From a checkpoint of a small audio embedding model.
Model: 3.15M parameters, log mel input, arch convnext, norm rmsnorm, activation gelu_tanh, moe top_k, num experts 8, layers 12, width 160.
Rows from block 2 of a small audio embedding model, named by matrix and row number. Rows with one number belong to one neuron. Each number is 128 + 24 x the weight over its row's rms, rounded and kept within 0 to 255. All counts start at 0. Numbers have three digits each. After the name is the row's rms in percent of the matrix's.
Before each neuron's rows are labels from the 100 clips, of 14976, where the neuron reaches its highest value: "loudest" is the band of the loudest frequency at the time of the peak; "responds to" is what is common among them. Only what is clearly more common there than usual is listed. The data: strings of digits, spoken by a formant synthesiser in many voices.
# fc1: MLP up (model.blocks.2.mlp.fc1.weight, 320x160), inputs 0-159
# fc2: MLP down (model.blocks.2.mlp.fc2.weight, 160x320, transposed), outputs 0-159

loudest: 250 to 500 Hz; 500 to 1000 Hz
responds to: voice: child-like voice; "six"
fc1.51 100:128128128128128128128128128128128128169128128069097128128128128195128128102128128128128128128128128128128128128128128128128154128128128128128128128128128128128128163128128128162128128128175128128128128214128128128128128128128111128128225128128128096128128069128128128128128128128128128128128177128187094083093128109128128094128078128128098128128128128128128128128128093128087128069128128128128128128128089128128128112147128128081128128093176128170128182159128196075128128128045063
fc2.51 091:128128172128128128140128128128128071128128102128128128128138089128064128128128128128128128157128128190128128106128128128128128128190128128128080128128207128095028128128128128128128128128128128128091057128128128197128128128128128128128062171128128159128128128128090128128128128128128128128169128128128128128128128124169128128128144128128162128128128128180213128128128128128128099128128105128072128128128128128077139128087136128128128128128128128128128076128128128189128128089128128

loudest: 250 to 500 Hz; 500 to 1000 Hz
responds to: voice: child-like voice
fc1.142 085:089120128128169128128128128128155116064128091154128128128139128110128128128128128098128128128215128128128055128128128085128128128095128128128128128128128128128128180128128128128128128128128128128188128128128128099128128128128050128128128128138128128128170128164128128072166074128128128128158166128128128128128128128181128128128128115128128128128190176128128128128128128086128128128177128128051076128128065128097167128128128055081128128095128128118128128128159128128128105128128128
fc2.142 101:168128128107128168183128128128123128128128128128050128128085180081142181128140071128081128175115128128114128128128128128102114128176194128128128128097159128128128128128128128128128128147128128128111128157128128128128088088167128128131128179128128128128094128128128128184128128208128105128128052128128128128078128165128128128128102128128084128088128128128128128128128128066128071128128090128128128128128128168203128128100128128128128128128128087128128128128128128128128128128128128

loudest: 500 to 1000 Hz
responds to: voice: child-like voice
fc1.7 098:128128184091128128063128128183128128172128128128147128182128072128128097128128146128128128128128088082099128128128128128128128128128128086128128128128116128128086128128128128128152147128156106128100128128128128128128128128128128128128128128128128095128162128128151128196077094128128095128076128128159128128149071014183128128128128128128160128078166128091128161128128128128128128128128096128128064128128128166128168128087160128128174083128128128128128128128128128128128128128128093
fc2.7 095:173128152128159128128128128128128128128128128128128128128099128046128128128128082128086128142066128128128128128128077128128128128089128094128128128128128128128128166128128106128095128128092165137128083128128128128192128128128128128156128128191128182128128128128140128168128099128128128128128128128128128151128128077079198184128128128128128153128128128077153128105128128128128128128128169095128050099128128139083128128161094128128092128128128176128128128100128158079128050128128128

loudest: 250 to 500 Hz
responds to: voice: child-like voice
fc1.86 078:094128128128212128128067128128154128054151128128128170128164128128128128128128128128128128128128128090128168128090128032128128128128128128128160128128128104128176128128128128058128165128128128128128128128128128128165128128128083128128084084128149128180128128128128128128128128093096169128197128128128098128094128160128128128128178128097128128128128085128128128179128128128128105128128128128157200155128128128128128090166128128128128128128128198128128128128128128169128128128128128
fc2.86 076:128160178128128199176066128128128128128128128128154128128128128128043174211128128128128128128128097128128128128128128128128085128166128147128128128128128128128128187128162128128128128184128128128128128128163128128128128128128183128105076178128128128178128128171128095128128128162128128128163128128161154128128175146128128187109106220128128128128128128128183128128128128189128128128128128186128128128128128128128128128128128128128128154128128128128128128128128128128172128156128128

loudest: 2000 to 4000 Hz
responds to: "three"; whispered; first digit: three; last digit: three
fc1.273 076:128128128128128128128104128189128128074047128128128128128065203053128128128128128128128128128128128214197128128128107202128128128128128183128128048128158128103128177128128128128155128217128128128128128077128128128128128128128128085128180128128128128128128128128128128128128128128128128128128128128128128128128128128128128128128128128128128128128128128128128128128128128128128128128173128128089128128128128128128058128128128128128128097128196094128128128128128128128128128159128128
fc2.273 097:108128128128128128098128128184109128128128128128128128185128128128192131128128131128149157128128128144153128128128128128128128128128145146128068216128055128128128128151108084128128128128128128162128128128087173158227171128128128128128128128128172179128185128083128165128128128217128128073167128128128128106128128157128128128128128128145128128128128128128128128128128128128128128128075106128128128128128128154128184128106143148109128093183171128128128128128128128128128128128128105

loudest: 4000 to 8000 Hz
responds to: voice: child-like voice; "six"; last digit: six; last digit: seven
fc1.248 112:128128086128128092160128128128128128159128128128128077128128128128158128128128128128087160166128128128137128168032128068102128128128128054128128128128128128078128187128128128128128166128128128087128128148128128143128128071128128128176128147128128128128128072174128160128128101128128128105128089128082167128128128128128128099155128128128128113128174128164128128128090105128128078100128128094128128128128128128128128179173128168176079110128128128128128128128046128128128128128128102
fc2.248 118:128157128128094128128128154128128152102153157074128128196180163094128128128167128128090128128128128094138128128128104128128164079199166128128128128147128128128128105128128128128177128122107128128108128101128128128181128128128128124156085128128128155128102164128128128141200128128081128084171128188128128128128151128128128139091128128128179104185089087128158128128128128076128128128113128201128074128128128128184128165128166128128128146128128128128128150128128128128128156128128128

loudest: 250 to 500 Hz
responds to: "three"; last digit: three; first digit: three
fc1.30 078:128159077128200128128128128128072128128051128053128128128128128128128128128128128128128128128128128128128128198169128128128098087128128128128128128128128081070128128128128128128128128128128128128128053128128128128128128128128128128128169128214128040128128128128128128128128172128083128128128128128128128128128128128128128071128175128128159128163128128128128128169128128159050128072128128128188128128128128128128128128128128128090128128128128128128128128128182128128128128128128128
fc2.30 083:164128150128160138128128128128128114128036128168128128128128081128128128128128128128128128128128196128128198128176128128128128128187128219092154128128128197173128187174128167128128128098103156128128128103157128128128128128128058128128164128128128128128128172128128128128128128128099128128128128128197128128128128128128128128128114177093128128128128128128128128128128128128128128128128128128128128128128128087210106128128128128128128128088128128170116128128114128128128128071128144

loudest: 2000 to 4000 Hz
responds to: thin (high-pass); "six"
fc1.125 095:128128132128162128128128035128128128128168128128128128128128128128128075172128128128128128128128095128128128128128128223164144128128151128128128128128172128128128128102128148128128128103128128128128128086128128128128101128128061128128128128128128128128185128128128128128128128128128101128128092128128128128128150128128128208128128128128128128128151128128065128093128085128128128128128128128168182128128128181128128128128128128151128128128128128192128026223156128106128128128100128
fc2.125 098:128128081128128128077168128128128128078193128128128128128128128094128128128128128128128153128128155128156128102128100128128128164128128082128128079128128128164128104157128128128128163172128128128084128128128128128172128162037128180082128173128128128128128128128128128128128128160128128075128084182128128128195128128164128110128128194128128181128128077128177128128109128128128174128128128128128128128200128195128128128128128128128128128128128128128128163128171128128128121119128128

loudest: 250 to 500 Hz
responds to: voice: child-like voice
fc1.246 081:128128067128128128128128128128128128128128064128128065128128111128128069128064128128128128128128128061128128128191128128128128128128163128128128128128095128128128128190128071128047163128128128128128128128128128128128128128096128128128204128128064128128128128128128128117128128103128128128128128128049128128128096128128128128128128128128128128128128124128128128128128128069128128223128128128128128128128128128185128128128128128128162194128128128128054128128128128128128128096128128
fc2.246 085:128148128128128174128066131128107151128128128144128128128128128128128128128237128128079083104128128128128128128128128128128128128128128174128128128208080171128163107128128128205128128128173128128128128128128128083128128128128128108143167128128128128128128128128128128128128128187209166165128128128128128128128128096128128204128128128128077128128128128107169128128128128128128128128220156128096128128128128128128128128128128128128128189128128093128128103128128128128128128128128096

loudest: 4000 to 8000 Hz
responds to: voice: deep voice
fc1.130 097:128128128128128105149128128128128162128128076128128128152128128128150128128128128128128128128128128128174128058040128128128128128128158128128158128128128093085128128128128144128128101128128128128128128162128128128128128128128128168060128128128084128128181128128128076128128128128128152128128128128128128128072128083104164128128102128069093078128196128128128169128128128173080166128128146104097128128077053128128128128128128074111128128054128128144128128128128092128128128098173128
fc2.130 093:128128128128128128128128128128128128128157176164128128128055196075128128154128128128128128128158128128128128128128128128128128128128128128128128128220178128128128128128128128128128128128128113100075128128158128128128128128065128128128128128128089084128128094128128128000149128076128128190128128128128196128128094128128128128128128082128128128128154128128128128128128128128128128146158128136172109128128128187100128128128128128128128128128128128128128105128128128078128128088174091

loudest: 500 to 1000 Hz
responds to: voice: child-like voice
fc1.28 086:128128201128087128092195128128128128128128128056128128128128128128128128128128128191170128128205128128128177050128128128128068128173128128128128110128128128128128128128128128128128128075148128128123128128128128164128128128128128128128128156128128158128128128128128128128198128128128128128128128098075128128128128128128128114128128089084099128128128205128128075128128128128128128188128128128128188179128128128128128082128128128185193128128128128128128128128128128128128158128128128
fc2.28 077:128128128128128128128104161128193128128128128128128128174128063128158128128128128128118128128128128128128076190128019128128128128128128128128188128128128128128128128128128128128128128128163128128128128047128128128095080151128128128128128128128128128128128128128128128214128128128128128225128128128128128128121128128128128128128128128128128128128128128128137128128128128128093128128241128128128096128128128128128203128128128156073128128128128128094128128128128128128128128128128077

loudest: 4000 to 8000 Hz
responds to: "three"; last digit: three
fc1.239 091:128128128102154128128128074128180128128128128128128128128128182128128128128162203128128128128117128095081128100128128097128128128128128128128095196128128071128128128128169149199199128179128128128128175128128128128128128128128128128120141128128157173128205128169128128095128128128128128128128128128128128128082128128128128192097128128128157116103128128128128096128128128128111128128172198098128128128128172128128128128128079136128128128177159128128128128154128049128128128128128128
fc2.239 103:178128198191128074128088120128128128100128128161128128128073128128128159128081128157128128076128101128128128128123128128128128093174092064128128098128206128128230166128128128128128128128101167128128128128128188128128128128050093128128090128128167128128073145128128128144128128128128105128128128128159128128128128128128128162128128128128128128141128128128166128128128128128128111081128139128128066128128128128128128150128128128160128128087090128128128128128128128150128128128128153

loudest: 4000 to 8000 Hz
responds to: voice: deep voice; thin (high-pass); last digit: six
fc1.257 122:119128204128128128128128128128128105128194098128128096128128107104128128191152128128128128128128128128128128128098128154128128128128128069128128128064128128128128128136128128128128174109128128128128128183128128080158128128128128128178128163077175128128083089128128205198128112128128128103128128128128128064128128094128128128172128128128128128106137128128128128128204142114116128128090128128093128128108128128084128128128128128128107087056128141165128128128128128063128128128128128
fc2.257 128:112128094128128163128128128151080128128128174128128128128128128116128128128227178126094128182149153156156148128153128106128128128128128095128128088128128128090183096170128128128128128128128128128116161143128078128128128128070128128128123128128096189128128099115128128128209128128115128110128128135128128155128132115128128128151156193090128128128128071150128172104128128118128128128108128128128155128128089128128199128121096101128112160128167128128070101128128158128166128128128101

loudest: 500 to 1000 Hz
responds to: "one"; voice: high voice; last digit: one; first digit: one
fc1.270 080:128128128128128128128208128143128128128128128128128128160128128128128128128096128128086107128128128146128128128128128128128137086128128128128128128089128128128128128080128128128169128128180128128128128128128128128128128128128128128128241128081066128128128128128128128128072164128128128128128128128128128128128128091128128128241128103128128073128128174128064128128128128098184085128128128128128154128071181128128128171128128153148128128128128128128128128196128188128128128128128128
fc2.270 084:128128128128128128128128128128128154083128045128128128192128128128201128128082128128091128128128128128128128158128128128128128128128128128128128109128128128128128128141128102086128128128128128128128128128128128128128128128183073128128128128128010173128128128128128128128128128128128128128128128128128150128128075128128128128128128171128128128128128128128069128128128128128128107128079128128153128104128137128216128147128128128128128128203089128128128128128128005128128128128153128